python train.py --model="image classifier" --dataset="rendered made-up planets" --train_examples=195000 --image_size=32 --crop_scale_min=0.8 --horizontal_flip=true --translate=0.12 --targets=["moons"] --num_classes=4 --arch="swin" --norm="rmsnorm" --norm_position="pre" --activation="squared_relu" --mlp_ratio=4 --head_dim=48 --fused_qkv=false --bias="none" --qk_norm=false --parallel_block=false --inner_norm=false --moe="expert_choice" --drop_path=0.1 --num_experts=32 --moe_every=2 --expert_mlp_ratio=0.5 --experts_per_token=1 --shared_expert=false --patch_size=[2, 2] --depths=[3, 3, 3] --widths=[80, 160, 320] --label_smoothing=0.2 --loss="cross_entropy" --residual_init="zero_last" --optimizer="adamw" --lr=0.001 --beta1=0.9 --beta2=0.999 --eps=1e-08 --l1_shrink=0.03 --steps=11100 --batch_size=256 --epochs=14.6 --lr_schedule="poly" --final_lr_fraction=0 --warmup_steps=1110 --weight_decay=0.3
Rows from expert 11 of block 3, named by matrix and row number. Rows with one number belong to one neuron. Each number is 50 + 12 x the weight over its row's rms, rounded and kept within 0 to 99. All counts start at 0. After the name is the row's rms in percent of the matrix's.
# up: expert up (model.blocks.3.mlp.up, 32x80x160), inputs 0-159
# down: expert down (model.blocks.3.mlp.down, 32x160x80, transposed), outputs 0-159
up.0 062:50 51 50 50 50 50 50 50 50 99 50 50 50 50 51 50 50 50 50 50 50 50 50 50 50 50 50 51 50 50 50 50 50 50 50 50 50 50 50 50 50 50 49 50 50 50 50 49 49 50 50 50 50 50 50 49 50 50 50 50 49 50 50 50 50 50 51 50 50 50 50 50 50 50 50 50 49 50 50 50 50 50 50 50 50 50 50 50 50 50 50 50 50 50 50 49 50 50 50 50 68 50 50 50 50 50 50 50 50 50 50 50 50 50 50 50 50 50 50 50 50 49 50 51 50 50 50 50 50 50 51 50 50 50 49 50 50 48 50 50 50 48 50 50 50 50 50 50 50 49 49 50 50 51 50 50 50 50 50 50
up.4 235:45 50 32 61 48 55 46 46 64 46 50 45 48 50 87 60 88 44 48 54 50 43 54 45 45 54 50 52 52 33 41 60 37 50 51 52 42 50 46 62 66 43 64 62 54 50 61 51 67 56 49 50 54 55 56 56 62 50 48 50 55 43 59 70 44 56 63 46 51 41 52 83 21 49 46 41 60 38 58 50 60 60 50 48 29 45 52 50 37 68 65 44 48 54 45 31 41 52 48 43 53 47 50 38 59 50 56 40 72 50 49 64 64 70 54 31 48 72 62 48 52 55 39 45 64 21 45 59 52 45 57 53 68 58 54 46 50 88 51 39 53 27 93 56 47 49 50 53 53 51 52 39 54 42 84 55 46 07 44 47
up.11 620:47 50 18 83 50 50 18 46 50 31 50 50 50 49 57 56 52 17 50 76 50 22 50 38 45 68 56 49 51 47 50 52 50 45 85 50 49 50 50 50 64 28 50 57 50 48 53 50 57 57 50 50 50 74 50 96 90 50 50 50 50 50 57 51 50 58 52 43 53 20 57 63 32 48 50 28 50 43 56 50 94 51 40 48 44 50 54 50 49 55 78 50 49 50 50 56 47 50 50 46 50 51 50 50 53 50 53 47 54 50 35 54 56 73 51 12 50 52 52 50 50 50 49 50 50 46 50 51 50 50 75 70 57 52 51 49 51 76 50 50 50 50 49 60 50 50 50 50 63 50 70 50 52 45 56 51 53 49 42 51
up.22 008:50 50 50 50 50 50 50 50 50 50 50 50 50 50 50 50 50 50 50 50 50 50 50 50 50 50 50 50 50 50 50 50 50 50 50 50 50 50 50 50 50 50 50 50 50 50 50 50 50 50 50 50 50 50 50 50 50 50 50 50 50 50 50 50 50 50 50 50 50 50 50 50 50 50 50 50 50 50 50 50 50 50 50 50 50 50 50 50 50 50 50 50 50 50 50 50 50 50 50 50 50 50 50 50 50 50 50 50 50 50 50 50 50 50 50 50 50 50 50 50 50 50 50 50 50 50 50 50 50 50 50 50 50 50 50 50 50 50 50 50 50 50 50 50 50 50 50 99 50 50 50 50 50 50 50 50 50 50 50 50
up.30 542:46 30 49 50 50 57 83 50 53 99 50 50 49 50 44 51 50 50 51 49 47 66 52 50 49 52 51 44 50 81 48 50 50 50 29 50 50 48 50 70 50 48 74 43 50 49 50 72 50 51 41 50 50 51 50 00 53 50 53 50 57 49 51 35 38 50 50 48 56 50 51 50 77 49 50 50 66 41 51 49 00 50 50 50 51 40 50 50 50 50 19 50 50 50 50 51 50 61 50 50 67 50 50 44 55 56 50 50 54 50 49 50 53 50 61 55 49 51 57 14 50 66 50 39 50 50 76 55 52 49 39 50 50 50 46 50 50 50 72 46 49 76 45 51 21 41 67 50 33 50 50 50 50 50 50 51 50 33 40 25
up.51 149:50 50 49 55 50 50 00 50 50 00 51 50 50 44 65 51 50 44 51 50 49 50 50 50 50 50 66 48 50 49 50 51 49 50 93 50 50 49 50 50 52 12 51 51 50 50 53 50 66 50 50 51 50 50 50 99 71 49 50 50 50 50 53 51 50 58 50 50 54 40 50 50 49 50 50 50 50 50 51 50 81 54 50 48 40 47 50 50 50 51 50 50 50 50 50 50 49 50 50 50 50 50 49 50 50 50 50 47 56 50 50 50 52 50 54 49 50 50 50 50 50 50 47 48 52 49 50 50 50 50 57 50 50 50 54 50 50 56 50 48 50 50 50 55 50 50 50 55 53 00 50 49 50 49 50 50 50 49 50 46
up.58 016:50 50 50 50 50 50 50 50 50 50 50 50 50 50 50 50 50 50 50 50 50 50 50 50 50 50 50 50 50 50 50 50 50 50 50 50 50 50 50 50 50 50 50 50 50 50 50 50 50 50 50 50 50 50 50 50 50 50 50 50 50 50 50 50 50 50 50 50 50 50 50 50 50 50 50 50 50 00 50 50 50 50 50 50 50 50 50 50 50 50 50 50 50 50 50 50 50 50 50 50 50 50 50 50 50 50 50 50 50 50 50 50 50 50 50 50 50 50 50 50 50 50 50 50 50 50 50 50 50 50 50 50 50 50 50 50 50 50 50 50 50 50 50 50 50 50 50 50 99 50 50 50 50 50 50 50 50 50 50 50
up.59 020:50 50 50 50 50 50 50 50 50 60 50 50 50 50 00 50 50 50 50 50 50 50 50 50 50 50 50 50 50 50 50 50 50 50 50 50 50 50 50 50 50 50 50 50 50 50 50 50 50 50 50 50 50 50 50 50 50 50 50 50 50 50 50 50 50 50 50 50 50 50 50 50 50 50 50 50 50 50 50 50 50 50 50 50 50 50 50 50 50 50 50 50 50 50 50 50 50 50 50 50 50 50 50 50 50 50 50 50 50 50 50 50 50 50 50 50 50 50 50 50 50 50 50 50 50 50 50 50 50 50 50 50 50 50 50 50 50 50 50 50 50 50 50 50 50 50 50 50 50 50 50 50 50 50 50 50 50 50 50 50
up.76 199:49 50 48 77 50 51 00 49 54 50 50 50 50 49 64 51 68 24 50 51 50 43 51 49 49 51 49 46 54 44 49 54 45 50 50 50 47 50 50 52 54 50 64 57 50 51 60 50 60 50 50 51 50 51 51 95 86 50 50 50 51 49 55 50 50 52 51 49 51 20 50 51 27 50 50 30 51 35 51 61 93 52 50 50 44 50 50 50 46 53 89 50 50 51 49 82 49 50 50 49 50 50 50 48 57 50 53 44 64 50 50 51 56 56 51 00 49 70 50 50 50 51 46 49 52 40 47 53 50 49 52 57 58 52 51 50 49 79 50 48 51 50 48 51 50 50 50 50 52 50 50 49 50 48 65 51 50 48 48 44
down.0 035:50 50 51 50 49 50 41 49 47 49 50 50 50 50 50 50 50 50 50 51 49 49 50 50 50 50 50 50 50 50 49 49 49 50 50 50 49 50 49 50 57 50 50 50 51 50 48 50 49 50 50 51 51 99 50 51 50 50 50 51 50 52 50 50 50 49 49 50 51 48 55 50 47 50 50 49 50 49 50 50 51 50 50 50 49 75 50 48 52 50 50 50 50 50 49 50 50 50 50 50 50 49 50 50 50 51 51 49 53 50 50 50 49 51 50 50 50 49 50 51 50 50 50 50 51 50 53 50 50 50 50 50 50 50 51 50 50 49 49 50 52 50 49 50 00 50 50 50 50 49 51 50 50 50 51 50 50 51 00 50
down.4 224:52 50 56 42 47 51 55 51 51 53 82 50 64 57 57 50 40 82 52 52 52 53 42 57 65 29 54 23 66 27 40 47 51 50 55 79 52 53 52 33 52 85 42 48 48 48 50 52 41 44 51 00 50 43 46 49 33 42 73 58 54 51 51 55 49 45 48 50 52 41 53 50 50 48 48 39 52 38 47 52 59 02 52 49 66 87 50 33 51 50 47 49 50 51 54 55 52 53 50 50 51 53 23 47 50 55 49 50 37 51 51 51 43 43 52 52 40 50 50 58 50 57 47 50 48 62 62 36 56 51 48 54 52 51 75 26 48 59 49 49 54 53 48 00 51 51 47 44 60 47 51 46 49 45 28 41 47 61 57 67
down.11 544:64 50 78 29 18 50 50 51 47 54 51 47 56 50 49 46 30 76 53 52 50 51 40 70 55 30 44 47 51 35 49 44 51 50 50 50 49 50 49 44 50 66 45 57 60 51 50 33 49 25 99 48 46 16 53 29 41 50 55 51 51 67 50 58 50 46 50 52 50 50 36 50 50 70 49 50 23 49 48 50 71 46 51 50 54 51 50 49 68 50 41 50 50 50 51 60 00 50 50 50 59 30 38 49 29 50 50 50 52 50 50 19 47 49 50 64 62 50 50 64 50 50 50 51 49 56 54 46 79 50 50 31 50 27 69 50 49 50 50 49 50 50 47 43 65 50 50 41 50 50 47 49 48 49 49 39 39 51 61 51
down.22 025:50 50 50 50 50 50 50 50 50 50 50 50 50 50 50 50 50 50 50 50 50 50 50 50 50 50 50 50 50 50 50 50 50 50 50 50 50 50 50 50 50 50 50 50 50 50 50 50 50 50 50 50 50 50 50 50 50 50 50 50 50 50 50 50 50 50 50 46 50 50 50 50 50 50 50 50 50 50 50 50 50 50 50 50 50 50 50 50 50 50 50 50 50 50 50 50 50 50 50 50 50 50 50 50 50 50 50 50 50 50 50 50 50 50 50 00 50 50 50 50 50 50 50 50 50 50 50 50 50 50 50 50 50 50 50 50 50 50 50 50 50 50 50 50 50 50 50 50 50 50 50 50 50 50 50 50 50 50 50 50
down.30 594:51 50 51 50 69 56 40 50 45 49 50 49 50 50 39 51 50 39 31 88 95 48 50 21 52 50 51 50 44 50 49 50 50 52 50 50 56 20 50 00 50 51 50 48 50 38 39 50 49 57 48 47 70 87 49 71 50 50 50 54 51 50 50 50 50 50 49 19 37 50 57 55 51 49 44 50 50 32 50 50 50 50 50 50 51 51 50 64 50 50 54 51 44 50 50 53 54 50 49 50 67 50 52 54 50 39 50 63 37 70 50 94 49 49 52 39 33 50 44 35 50 49 50 74 50 56 54 50 49 50 48 50 50 50 38 54 56 53 52 50 50 66 50 50 50 50 50 63 50 50 50 40 55 51 31 66 76 50 22 50
down.51 209:51 50 50 50 37 50 50 50 45 50 52 50 62 50 50 50 45 50 52 59 50 55 50 97 58 47 00 37 50 49 49 48 56 50 50 50 50 47 51 48 50 53 46 62 50 50 49 51 48 44 74 46 44 50 51 42 48 50 56 50 51 50 50 61 50 50 51 51 50 51 50 50 47 78 50 51 15 50 49 50 53 48 51 51 53 51 49 49 99 50 50 50 51 48 50 99 52 50 51 50 54 51 49 50 47 50 50 50 45 50 50 50 47 46 49 94 58 49 50 51 50 49 50 51 47 50 57 47 84 53 50 50 50 50 56 50 49 50 50 50 50 50 50 50 51 51 50 50 44 50 49 50 48 50 49 50 48 50 50 50
down.58 035:50 50 50 50 50 50 50 50 50 50 50 50 50 50 50 50 50 50 50 50 50 50 50 50 50 50 00 50 50 50 50 50 50 50 50 50 50 50 50 50 50 50 50 50 50 50 50 50 50 50 50 50 50 50 50 50 50 50 50 50 50 50 50 50 50 50 50 50 50 50 50 50 50 50 50 50 50 50 50 50 50 50 50 50 50 50 50 50 50 50 50 50 50 50 50 50 50 50 50 50 50 50 50 50 50 50 50 50 50 50 50 50 50 50 50 50 50 50 50 50 50 50 50 50 50 50 50 50 50 50 50 50 50 50 99 50 50 50 50 50 50 50 50 50 50 50 50 50 50 50 50 50 50 50 50 50 50 50 50 50
down.59 057:50 50 50 50 50 50 50 50 50 50 50 50 50 50 50 50 50 50 50 50 50 50 50 50 50 50 50 50 50 50 50 50 50 50 50 50 50 50 50 50 50 50 50 50 50 50 50 50 50 50 50 50 50 50 50 50 50 50 50 50 50 50 50 50 50 50 50 50 50 50 50 50 50 50 50 50 50 50 50 50 50 50 50 50 50 50 50 50 50 50 50 50 50 50 50 50 50 50 50 50 50 50 50 50 50 50 50 50 50 50 50 50 50 50 50 50 28 50 50 50 50 50 50 50 50 50 50 50 50 50 50 50 50 50 50 50 50 50 50 50 50 50 99 50 50 50 50 50 50 50 50 50 50 50 50 50 50 50 50 50
down.76 216:51 50 54 31 17 50 51 68 48 54 53 16 65 51 48 50 32 79 51 50 51 52 32 61 63 49 50 39 54 47 48 50 53 52 50 51 50 50 51 38 51 74 47 50 49 50 48 50 48 50 92 40 50 49 49 29 17 50 64 57 59 55 51 59 50 19 49 50 51 50 50 50 50 50 68 58 50 43 49 52 99 37 51 51 58 58 50 46 79 50 41 49 50 50 51 52 33 51 50 50 73 52 50 48 05 52 50 50 43 50 50 51 43 45 50 93 50 50 50 51 50 50 51 50 47 53 60 35 70 58 49 50 50 50 73 50 50 50 50 49 51 50 50 50 51 50 50 50 50 48 50 48 48 49 48 47 41 58 50 57